A small image classifier, trained from scratch.
Data: trained on pictures of board games with random positions, seen at a slant, 97500 training examples.
Rows from block 2 of a small image classifier, named by matrix and row number. Rows with one number belong to one neuron. Each number is 128 + 24 x the weight over its row's rms, rounded and kept within 0 to 255. All counts start at 0. Numbers have three digits each.
Before each neuron's rows are labels from the 100 images, of 14976, where the neuron reaches its highest value: "top examples" is what is common among them; "lies over" is the class under the peak. Only what is clearly more common there than usual is listed. The data: pictures of board games with random positions, seen at a slant.
# fc1: MLP up (model.blocks.2.mlp.fc1.weight, 512x128), inputs 0-63
# fc2: MLP down (model.blocks.2.mlp.fc2.weight, 128x512, transposed), outputs 0-63

top examples: nearly empty; first side has more; noughts and crosses
lies over: board
fc1.135:115144120150171119109132133141095050136108119091099121178119135135130125171131096119138120132091107151145143117145130149134121111142145085168172107133135159123160121129114125132130103134155136
fc2.135:109126141094113105168124144114154214113146126192141136092127120109139134122130133138120146110121134115148106143106129125103171143107071131154083148117138120120127131117149129122109163130092118

top examples: noughts and crosses; nearly empty; first side has more
lies over: board
fc1.229:134115131140173157127140126135091082083134143091103138140121149132121145134098137124150200115100139177124151156129135143155139082139109057134137139097121124109138124136106126112142127138141124
fc2.229:115134111120090132125111136119161100193138085154117136098133120066131116129138104134111213126105136111140125110148123132151107149100147148129123094119124147132137113131138145120134130133112147

top examples: nearly empty; more pieces: equal; digit grid
lies over: board
fc1.20:104175137144144131121147103131113062158112131084155135155124156150123110160161115133112122104111118166124159158161152163158116136141109110114171105099147147096137110117111113134117086103128124
fc2.20:161095107102097117117137156157124134124170134142094115129136104150134137090119161146113141158092182126091161114132126095145108114095148131113136162146107094169097148138102114124155143146134112

top examples: first side has more; discs in an upright rack; nearly empty
lies over: board
fc1.449:116111121145145125118113136150121061119156131082105109141110135143146163164134138102120163143104102141133129143128102149147145124148135067150153143100125132126201146127111139092140097146145141
fc2.449:146108151121113133146140101107131124170124138134142124109151091096127107134124092149118237104156140117141102113150147135095107128098133161111143103150143143115097108106119108153105111129113100

top examples: first side has more; draughts
lies over: table
fc1.419:148142129149115166129121093091097119091110120117114101097132145110099165098100105166160137122164118114151121130158141150136134140132152162150138119137164123131087151161129103094100094098106084
fc2.419:107127118145147126115139121159131164124137137127121125131104129153149128133159099119141006125143124139146116129107142121176161148106138143113145171108097133078165093104141131094136118116160125

top examples: noughts and crosses; more pieces: equal
lies over: board
fc1.301:168175082126118113124112092106156128095090142147142110174091108139143102147132130112122114173110140118120114156096111159127104149133096139126120137139117166131105116112132092140128150136164118
fc2.301:092130140160135089111111127144117116126139099165119158106093099162109097118127122129116140165155113126142162145172141123148083137101166092174091130122145130139145100110152118111145128132118137

top examples: noughts and crosses; more pieces: equal; nearly empty
lies over: board
fc1.51:117182140117135121171104134108143108132127112146124150130123142112136125142147137120159184100166102149132097182142126137127161124195085131116111097083114136096150122123157127114119134090112114
fc2.51:157129092150148158093141104142092150112097128109102142120151107143119103126110137151122142143127147103100126090138154127119064098085147122101145144159122124194077127138101107146131122155119120

top examples: more pieces: equal; nearly empty; noughts and crosses
lies over: board
fc1.88:098172151140150134120151111136102085158116139101150133145139163137110107158159113138106122107105108159131159152161141165147122142154097127112163104082141130087145106109124117122129083110124122
fc2.88:162100105100096118119138150155123133132163133140105115125138107153125131090123160148111140158088181132084160109132135102154109115103154131103137163141101096167093148143105113132156138141130112

top examples: first side has more; nearly empty; noughts and crosses
lies over: board
fc1.271:128119113127140148124117144119124018127130114062102115168138153140149135142127113114150108116134123132120127140123130173160134136158172081135174130120124173127147124148136118160127090135149119
fc2.271:128129144112106117163125138080149188131125137171159119099123093083146131117117109105145223116124118129138111134124124128069144115109102149133105125115149135118138136112141113140102144130108122

top examples: discs in an upright rack; more pieces: equal
lies over: board
fc1.371:100112136132156134126117138140104077089145125116095122139107140145096156161134137112134209123120110143145125193138123151147151105155121100129139129061126137107171134125123132105143135127139126
fc2.371:172138119125082123126141125092154095171124124125129113118120108109143109134133136166146199097163131138110128069166142154126097116137116163131139093174118126119095119141137131151087127105107109

top examples: first side has more
lies over: board
fc1.453:126130112134137140122144138149109022147131143084122109190123141162133144122139133099146159140085142152127148135148141145154141115117141104135155136120118140125150145127104114158140115124151134
fc2.453:110130133099101096170118143097158170143141117182138125084142093060147107121131113133141181124117132118148120118103132117100150118071122125160100117129151141138137135107155118143107146142098119

top examples: more pieces: equal; noughts and crosses
lies over: board
fc1.42:117155142131157124125127117134117132137128137124127153108120159113095122134146121145123162097152114172140119214139129136139136129194059107121126109049137121103123107115158131137132107117120117
fc2.42:165104107123111130119137140145123133142144135123127111114152097153120107113121160151121130155108168145086158063134129116133083117105168145078149153166101107169103153131104105136153122123132109

top examples: more pieces: equal; noughts and crosses; nearly empty
lies over: board
fc1.205:120166130116132122157118129112132127115113109144138154123103140121132140121142147125146194104160097155132107183151104140114166132172065124137108082071109122096163120141141137108109139109104137
fc2.205:150129106138141148103134107147110144138108123117111130109156110138113082125114138142118139137128168122103131073124151124127069096086170123113145146183127120189094121138106119143138108152126108

top examples: more pieces: equal; nearly empty; noughts and crosses
lies over: board
fc1.447:098164141137150137135133123125123105125125115119137150143125141110103147178150127128119135082159094172145092174147125169157148127175077095151126086077139152096176113119147117114132120122126138
fc2.447:166134111134117120118129130128119139136116137123122122151149115150133108108111149137116230164105142131097150109152138113100089135138152150065133137131121135181088147133114103163140138109121087

top examples: nearly empty; more pieces: equal; digit grid; game: noughts and crosses
lies over: board
fc1.129:132149170098102159166134104097069122101132132127149122108092128105120155188149099117146107148128134103152160159160092105162110135087133114104172111141150126151101167150089145110116100110122129
fc2.129:130164135089117158126109136177142152125133122111136172122125208150101104142141127188102127137108173118156144115164108142160113163179117140132155168101116094147157115101141134106114095098131116

top examples: more pieces: equal; nearly empty; noughts and crosses
lies over: board
fc1.165:115168115147143112125147112124121097131123119114137156143135160097129134164156123154100138111179088152136112177145129155149124127194087119130137100070133125104148120133159116109124097114127132
fc2.165:168120116118104121117145141148136130145134132131120102139138130154132114097118152141119197155098172139096154109141142121134104125114153145061133148121106112160081142132112120148150126113127101

top examples: nearly empty; first side has more; noughts and crosses
lies over: board
fc1.209:130110129158157142115122138138099048119117135059121115176126146142120133160110110112135130126088097160130148115140137143146123123139149083160172123144132146122151122131101136127129114120149133
fc2.209:108122142105114108171125139114155218116147129191149134086126120103139130133132130136116131118119127106154108148105127120111170145091081131155088145114146128108126124119152134121113163134093127

top examples: first side has more; nearly empty; discs in an upright rack
lies over: board
fc1.510:129098120132164152095115129135113043121168115098089129170117116155110151146133147104132152128127109162109136180151116149164119114126125061147140129090111137117167142122113119108143138145167147
fc2.510:127112151131112135145128098107144121171124126135151123101150100103125100143128098147118237103154137103136106102136151133110106138114126158101137097143138150120095117122130115144105116126119094

top examples: nearly empty; first side has more; noughts and crosses
lies over: board
fc1.501:131147105171144137112126111127106027119117137061106113158116137121133136153126124116143124102114124174126169131148129161171104111132135080159167111129121159120143134134120118128128109128135138
fc2.501:117132149110117114157129128110155234116143121184143136087117127085135141123132132143115179111116121108142109150128120116099160138104105137170084131102141130119125120134152139126120172125083114

top examples: first side has more; nearly empty; noughts and crosses
lies over: board
fc1.153:111123127155158135119104132134103053131137130084127109191133121139137145136117104109124113134058107136160158125134129146153120132114158108150182138147130138125160127132101126118147112121165139
fc2.153:116114137106112107170123141107145211116151129199145134087132109111146131130129131145117118119118132110139112139107131119104173137091097123159076145122140132115114125121142121128110178137092117

top examples: more pieces: equal; nearly empty; noughts and crosses
lies over: board
fc1.496:075150113135148135157125148150119061125140134125156121141133133111090136148136130128106111127167083149139099162147140147152136114164135125151140091104161129110171120112150137104138152130163113
fc2.496:169154104125119114145132120141121124133112136120115115162154135136151104097107148137115174164126136129090137137144159107086099129140151145083112131108115137194064137126108104178128149108107076

top examples: discs in an upright rack; nearly empty; more pieces: equal
lies over: board
fc1.169:109133122142143134124123138142112059108135100102108112178114161152105152177136135110133194122137090135133116180164117164142147119149108117117119117093120163107179129122126129113139145111145139
fc2.169:160114137112089120141121128071157108183126132115131139127133105086127106115143123163153247104147136124110123078131138133106118128118138178120138111138127131129113113140129129130094108099106116

top examples: draughts
lies over: table
fc1.157:103137100155099105126101118104099103150100175104118163105134154102154155163091135136120135135171161070128147122122099087129121147154121122101132119137112093096114150110166159159105157150088143
fc2.157:120138172141150131115123112145116202145173123165120120127096174180149105155130139123114021113109148133124105128110120116170151147123123107118106179084157151090164129153120148116140118125124138

top examples: first side has more; nearly empty; discs in an upright rack
lies over: board
fc1.293:141105111133145122112121152145109029126151125089098107159124130158119132139115133094156142129117104150119133161133148156157127135146127068158167135097109150113167140157111126137161105135155145
fc2.293:149109162127119124145127116100133141171126133143154100093145100087119111129125094122126252104147131120139109111140134132079113121099129165112135103136141144111115123114120116138107126121130097

top examples: discs in an upright rack
lies over: board
fc1.29:122159144134094123126071160144100126091160159126133109082107148124124135174133153122157102151155142150135123127153158142097122096133109100103150126119100147085160149156094111111149140146143117
fc2.29:134077102101144110124150083141086192115119092131126154142173146152124102109094122171142159100109100109133092112173101125148116152149116148088133133110101107154101159137139093123097100124116152

top examples: discs in an upright rack; first side has more; nearly empty
lies over: board
fc1.60:115143124129141137123106121135105040090140113096099122174104164151117157161143129116137180110124111119131115162145125152173142109140120108122132104086116142108154116136131135115136135116132129
fc2.60:164144129095059096155140130086171119160132124160125124139133126116136114130143115150150235121108164127118133114124139127096122157124132176103116120104138132138125115126142116151104145079113090

top examples: noughts and crosses; more pieces: equal; nearly empty
lies over: board
fc1.62:148161118095165165108121123144166143158112147084128151100109117143175129127117119133142145140110123151142097093148135127150104132143113131119101154100154126159139132103162159157151105090154145
fc2.62:104167139122148132178093149167128121092160127138132160149103135144094100155122105154140170127097128136101120101154164156137104163102156099151085106116142131157164135105109103115154099135110147

top examples: nearly empty; first side has more; noughts and crosses
lies over: board
fc1.385:106156113158129137123126123104115043144119107068100132141129154126138120158126122124138120110139134143125136129139139175178110130154149080158161122143132164116142135127130129149118098140129140
fc2.385:131127144111114109169126145108149207117142125168147130107120104098135139110117121133138191131129129129144127149121125111068152139126091148137094139102140132151104142112143131136110195116098118

top examples: nearly empty; first side has more; noughts and crosses
lies over: board
fc1.364:109142111140160134110141123144115048114117122092105131176119131148119132155136114111123141129075118173146166125145138156156127111141132080143171117128120135118154114129112136153124106145150131
fc2.364:118128133098106104171119147103156207124140123196138138088126106092147131126123134141127161116117133112139113148104126121102158132094092128158086136117138129125127129111162126133110163138096120

top examples: draughts
lies over: table
fc1.7:148137128116159118158127087081089110122149106121127116094119102107120099088126119107166145137151104086134100090141149152127101104144127153142112127110149150109092106090111111168136107134124130
fc2.7:107116123088118123117132128135133157143119118133095107117140167154152099092147147103095040087097135134159129147094132138132153123155112128138156147096138102123106099109160168110146106131135097